config = dict(
    mask_ratio=0.75,
    encoder_mlp_ratio=3,
    init='xavier_uniform',
)
Rows from block 8 of the encoder, named by matrix and row number. Rows with one number belong to one attention dimension. Each number is 500 + 50 x the weight over its row's rms, rounded and kept within 0 to 999. All counts start at 0. Numbers have three digits each.
# q: attention query, key and value (stacked) (encoder.blocks.8.attn.qkv.weight, 576x192, the q third), inputs 96-143
# k: attention query, key and value (stacked) (encoder.blocks.8.attn.qkv.weight, 576x192, the k third), inputs 96-143
q.104:462469511452444471420411524485457599418476503463479518534459463462579454536444502555420544570457489549562492462462469545499457411468561506520449
k.104:441590539441566484439526536529535596444468485468542417525485554390462499492485513572479466487495481533496437570470427592519527507482530460503516
q.105:536560488543552548556542472468561468528509507560537457492563499500456493434531506451589441443541532428450456557582488475518540564572478484452559
k.105:564463478531470513598448502456445436543540559508526589460501455603554564495541505393531518495475523465577582435497578406458477466488419569446498
q.106:485491420493563565524557536546481402514534481560497487505629579536476514493520547440569568456510553488436493495508522422530457613506420490494458
k.106:523508411475555497600536544404545393578545487573459536487574443561541448537495501572497512553519509477467525400551516371444439545540495515539492
q.107:508410404482481560512458587431497456507570516491460551515550556595434516491515440500496567485494486492544481463535536495518386508523506537441479
k.107:401580482443516502543559584513622489543543474517448487483521501479457485619471504598490483523570540519495458423511430436500489536542552440529568
q.108:500426462555542592568579471476509491557519538482447480428511479511451572438601601461579433479515506457483575534538595436497482623471410548496567
k.108:517460506485491547619537504433494465568543542492448554467525451523555508511527473518518507558462548503539563372545529416490491564460461509470536
q.109:503571545486485411558516488501497407517535453503532520542616484541390453531464420450465501500594537461470430525574510511526549493618512494443507
k.109:505491443592505453555513520480506414476519493507486588527450432562538542453428576525554561505440525500515542477431533428502511477563543480584485
q.110:486402553505463537482425476452478593507477546403460533445412525423538580529478512532496592508498474526596580513445433514473509490394496514511496
k.110:507498598493459549412498497492524614495452548406464458478499573417403463486555453493481479443584471499506492569534454591550517503401523471472510
q.111:502549474537504442540465560455535469473522508486505523588582523566476483533506410484544514503540406466456475525579516497549553525552535474502509
k.111:505540453491496479600548499460523369521555492569549541504562500526512434592426453537470529562494587512457515379488475398523493547539519458521427
q.112:462403456462446461416420548472490546493471511469491583513519484553462502565501486541460593542428474549563441463469525546550402472494502533494454
k.112:420571494453530474526547554564629489484510479562454464523456508494437476630441478613505529538560463522420474511507392522510531540539543448580509
q.113:436580576467487416425492555547579536517535391538455464579469525492465418545449396530390547465506508560487407398547449576583507408555517415509501
k.113:486497469543517460357464493619536578395474486531578517582438504488438494494456496435476452453507481505475476601463518591514548414452494534495462
q.114:457528590467446436449446537468505627436448488454511485554488507463562510564453456549417541542502432540541496480462444591508528404495533514555476
k.114:460546540492498476359469470580493618436453487451554462535461554443478493457481508503498473493467459546513467556433439584513559466507526509540502
q.115:461494564432444457431428531472501588483464509436470522548447521443564476578409452545435538564497487550529485446433456593511483440434538481535478
k.115:472547534478502449377474482583523633437426491484480419511479552373435504496503533500510473473500462537480465579498445628509544462499581483542517
q.116:465452466542586607544610454557491482539471521554497505408426512521536468417506604525470442503394625519482513479483593440461408561484429485553519
k.116:533468565464458545479469463459452544499413529491534449443473485473509554462636493430528450434511534445532410584635555649479469414436487490471603
q.117:486562520482465530457537429469500572523433527480582470511444442428579508455483470500483453449459468535467470494564399557407496353589529568568530
k.117:526490585527457459380450454568458604456504429436578486503426505456486490399477519392517471456476481465554448656494505605507495447492519482480485
q.118:505464519571427507498435494569465500513514529510395533483525510543442499553534467488584522473546405461478606513468560450581467634486471482467499
k.118:489462415473483508617554541447540446507552489557442537525485444561483485596474465558454559594504498571449560424554459405466526498468524503583507
q.119:536538512546558513613576454459500424546534467549495430484550516502448545429592515475580443447535543461459477526545492441517497558584482473484537
k.119:562435462571448532573475438408440426510518549492499547437517478582560569492550515416542543523475549464536566475542569366458471535475448570473520
q.120:560469417565529509580541457536437436513497559549469510449510519559436522448534563466546463476455513468501588540527535395496543612527423541494526
k.120:550465425543497529636518554437464416526552510539465555466544409567521466518520480542521560588516542499470509388562508367464476526507443497490488
q.121:489388489456419482385429505528460553474495537442464602495507478534513485535446481505445559532435452518570539457471516556475475482456494506518472
k.121:441613534470520463471501575515564576473473490555455408545464568429447474577442489587502491535566443520445442466532407587558563534549541438545526
q.122:538512521500537528521573454502504548570483522488525434392410510414537550474483553519551472476447508460532587506472517453443520551453492505545514
k.122:537427588570399498421429423488447517456418535434531542446483521515512541416557497424550514421457452442531530622490552531491472496424462562450561
q.123:518572487515539447605563441491483504515510440529545430483522476456509464438523490493557464465534512491457491557574472477513625499597527533454549
k.123:523466479570477518506477415480378533488521557447546570425457476504593554413541578369594514432404554466593524581436556489488437467495500585447532
q.124:463370478467417532421431518505489555525464572432494569488453454497572486509489545509434568571430484524568543507442573500497441487420473491573446
k.124:479562531406534509490574547501565578539467438541521403487503522417404478547552497555478481457552432519420446534518425557532524524476482419508521
q.125:509561528535568524601541476526535485480485478575502436509489522485501515444553508475570446491562485479425501550557479437477566500542531469471510
k.125:552415524564422539500468396452408503509493511475539531489548467570574552387568532377509517473448547494550553509456582438508416495442417552460471
q.126:554561490560542479554552464481553411511524487561519479490540491492458523472553477451570462448550496483425469554584520432544608534533460499460523
k.126:580439470552481545558504482463477374573523518527484572497553473622540520523520466472476535550496555440549594442501534399501475491528455524509487
q.127:506436435545517551575558471521459421583525510586479484497582539607409478470529488440587488456517498520405470534464586414543423609467476462443475
k.127:536498438535511535636518539431507345591562527561466540483577499565530479559498455558460542533526535520449529402574484411466440508523502525524554
q.128:569461504555453554492435487532529480566606578460516536453514429530422616468585534407576466440560465448554510572551575466502469530533433572423555
k.128:432460459523471438516507572580547495456404465559453531563415485561537493467456510586457477527517492519485500489471494498460515435513567542616481
q.129:463503523478486407520484502424443538524472406525525509571483601530579429537482396549435549570449525522486476421481516545522444473492533426543458
k.129:530545556491496589489500470472440541539565480459528402441507553460525511533580452416594484445561519503488475512536473515510545550430467438410510
q.130:468584531468507385491539572464415494459488378551491393554468574438524426535452421558441537568529474511446475445465446562499596479500571455580541
k.130:509479554476493506478493388408405480524568522440602451442561511456483505544515425408555494470560504482502554480494544468567555552491451471418517
q.131:479560588447523409414543590503412543452487393489459377504489516474503464554483432471516489487611474506435514508473427584539638513515549503487517
k.131:408445473491524466548529513515491479499469501503555517531544452617507443506460503460468464570455496459521517378513550503462515425519483518577483
q.132:574429493515448481476392481591525532521610588408502556514508474558452568461538526407544509468537447487599585538539510468487500511486445556457537
k.132:441463485479522398523470542563516468446465451546465579583425432558499454510444523576426524575472475493481483481495447428482550437490560561617488
q.133:524460443499488564549504410402553504549540576492572546500528488532462573463584574477564446450377554492534463453543611448472334492487400464488542
k.133:537536470557451536458481519599539544495469485497441458527480529407471573468571563566500457446540486531493447538505494537482466533458578511516550
q.134:543410441523490635584514385511525539585490594507571573441526454542468574505575594452552516490455567462591487501561586426490403508470398508481520
k.134:526607525499499561440505502488520553487463493447432472486472608416493549533582545584496506464526454546477436589419472565578486520475549521475523
q.135:488495508480549458523540546512493509409383388534413412544444527428562449539372483508423501541521486519434531523481458504563645496415588494581465
k.135:569434507489510466466572441482498398502482548547490519465524452601498517504416526464463511535437554419500560434538504427467481482552406486445440
q.136:483469459473433559516421386447547492566478562502520625454466478540521515486505547548453531537379541522559495459484591515464376465507425521520526
k.136:598580530473525555508543530492510509549519451459468453489502542425516550503600502525575455460519491517502416606493501532571479529464507438417525
q.137:482551452482566547470564494609509462512530516536507473482536492489459495571559526530561479514526561496426395494461458467528437521523526503519507
k.137:521482501536478580542477525422542527464478563455425470431450575449538598481647544536526544414512560518548472488489567521492476551478418569428603
q.138:536403484543468562483475428519505469487558601476522583477519441577425565439555576425527488468507512484603559535554580485497454485519432553443524
k.138:506500420527538436479510599550565514458376456568448549549452453541508513439505515594439501540478469502503482514467448508496517406531582528589477
q.139:484528491496549410462532621483504476430533398544495405578457495469480465567459388488501464491579446513402475469460420521491540477533618508537494
k.139:473435481406500465595509442500472479509548510518525591464488435606527524498480490408484476533438516504510525401567530451420535460521473539510497
q.140:467589540452574501507565526447509488406434466559518409549523527424530457564442497571478495570449538523428472490435406521527565496447550457548474
k.140:578464495541505547483555406354458522546499515477545487440532581491463530458529512439518497420451510477527494511524548489548434544478382502372486
q.141:454512524465500471502510547486519538448416469506448484499457515438588457552414471571419543590470514586505481423470436542493537461431591454571479
k.141:540504551514535536485494424413412477576542513458597477468584532462467473488538441412547481463499520438492538470558551529580511565464430457375507
q.142:452536545465502493497504528463513538441415453538482477510479511458581439541428488570408540594441521550465480460450410548470511463429584461590470
k.142:550522533523518553454545437460441483554543528482559425465589573447447501495541486450538522461478532473473548479515559529549498560464442463411530
q.143:526473463562477574525446485500541523542593576474497556458536481567401577478599547429587464439515487467532512530557535498483475533546426541427543
k.143:455484469501488443562493569520552501464403478524439586557429422552550511468476540578428470502462508512497475517463500504465506427525578570581466
q.144:559512545514459444426454486591478497539601526458505466528524435530413579496513454433565508402610436419524527541582491471535600535494499578449519
k.144:427451496467494398540481523551520507451448474548511542541471481552548481470445488569430525579495459483525498457477506464513511453533536552607469
q.145:509583536459586519530571560457553484417423507541461393484517525444543475493503553568486506553411508557428465518456392522498533486440541425550521
k.145:605516477521524574441573427400484486509492551470553470457555543490460528462547511449557502417452559449537522535500545504512457555487375530396497
q.146:549462519540460590479491496499569508516598598445524549463563449542381620455555568463586468409482492465571526535552536457494476532507472537453572
k.146:452458444525488454533510546545586511416400511507430558548415434566525499446465591627417487503475487545514445522487487502470507456521559554567477
q.147:539530464548555558461539488554536423557573510537543489523555452571375517456598562466567441460533464467471481558566549466500433483552467522396535
k.147:455455451476454496513461553561576507445408492539409553555413439567510566444495609592437535525470503519520493512446472501416455464471535563592512
q.148:464556493475541398506561549462451459462442393545465448545455586480592407523443450581416478578517540523433491465485402520520573502481551467528477
k.148:544503546508486513494501371420426510561572541467585487447579569466485493528516451417525547460508514501518538487501496493533493536465426466395525
q.149:509445441523539583551535426495547503560523606496542550475590480577479581433527584496535430479375567477561431537498504475439394479546427494443493
k.149:552513461540450598471497534531625548467425503499380468447435505411489569466613540610538485454518508493500398584509510561477409496506534554529528
q.150:526457501497438593476436437559549544519584584440539530474535424552386617468581558413549483454536454479567510549547568454491493516468442568441526
k.150:477467465481469452520491581575539488453405485569471532563430428533518497457480552572451477553469478517490460507461472473476519454503537555614449
q.151:563501502549430592501425488525572514551587612397538504439542416507423630502547545444598466424551463462547532559560542469481481508497465549446542
k.151:450448455510469470539499547530569490409381468551458539568447435530554518439500552572452466504454480519507495509465477489487480469519530572609471
q.152:436528518461560465519602532416461485480401443552505486520474558451618408494462469590422515548413565523400437465467460514509504469505570457542452
k.152:536530503504519583460530448448432511555571562440555428417568545450456494533527480437555512478520543507507546489517525532529516523499437457370551
q.153:441546495497549480525564532445518491465433465558463449521467577455633427531420463558415518594444524550432470468435453512493490463476577427562453
k.153:539529527466506589432551472454451503564561498468549427472527512427453492551545497440573476480510509460510529500528496552550501552454423470401496
q.154:580498480566466565453466494588563479429526561429493443479480456517446603480530605453576428475562445447540570634500468458488573496483469527447487
k.154:472468475516482440503519507545552480463397526511470572538480465541505481477436539624377509606432525495486497458464502479464520418580501542591447
q.155:436493472475477524548523442463485574500391493484527526463493532461610460501466512573393540602394549580510509439464472503516429475421495462582446
k.155:531561505529492562475515461461476525567563492482550430470549539429456486523529507463588452459508527500495514522522480515557539543480441477396507
q.156:471619569489584412523548544465389490498497400561508417525513533482506452545504371524457464542523489543414476450490450516549523499484559441516520
k.156:477452528458455562517473401391420503539601527430538478428532579523544526518545497384548527412526542460507510490488534448520446583462455484437501
q.157:583474478530517525482484468516513431582590562504536535459564486573420532433600540420558466429493453448486478542557555451495436489595443533439532
k.157:459454430493486450491454587580552525454441526512390521530411449556513532477487555559461528550501510548476469543454469503459503444511571574630475
q.158:446545493494531530517577512427538496459411448521503485482539537476567416507454519600420493582401546563459468458446430536493514501478551429591434
k.158:577502537532545564479526446466428520521553530480579474438535553450443492479554480446560483475498568499477529484493517518526502526492435481372538
q.159:473557555441509427410486643539497522411490410507436361504450550455534460544458460506527488507589454534471516521490399563520619498495569510523490
k.159:445418513522529483567520450512479444508450490559565570512510421624474438475441477437491486564413573462503567379564571456437452451510503534536483
q.160:556444448502410536490405480519505484562589582441501584447467455582428592488560511425521527466511497455602559519542603498463448521532413542444508
k.160:463526493459519423540495564617547482486453466552443532531425484525538492550471505556488464549540430521449472522476460524485548440502599486614486
q.161:534432490532467576501470472505544473520562614426543544485545422546388578477570566466593483445516535453531489542535520463465441505533440561435519
k.161:491509469522477487493510588536572493426399482511418539503404449520529553427446572616456506530457508521502477535492482492428484475507552534580501
q.162:537504525492543472469526579567484510464484446518412421574516497456450511506501473482547484500632398467496541548492380507561661532534550523462467
k.162:444458461489467395504471503526489477495432521508490595565481451568519438462390471497380539610451491532531505447520494444470532428513490542584488
q.163:450521523502589398529557602447472490460461422553460458556471536473550428542465458509463512506583483526399500479506421543543598469546552498505495
k.163:470424511391472452563487447443411454541617528462603555486565472598487499519424470425490516572511521503476565397521541455428518500502456489454516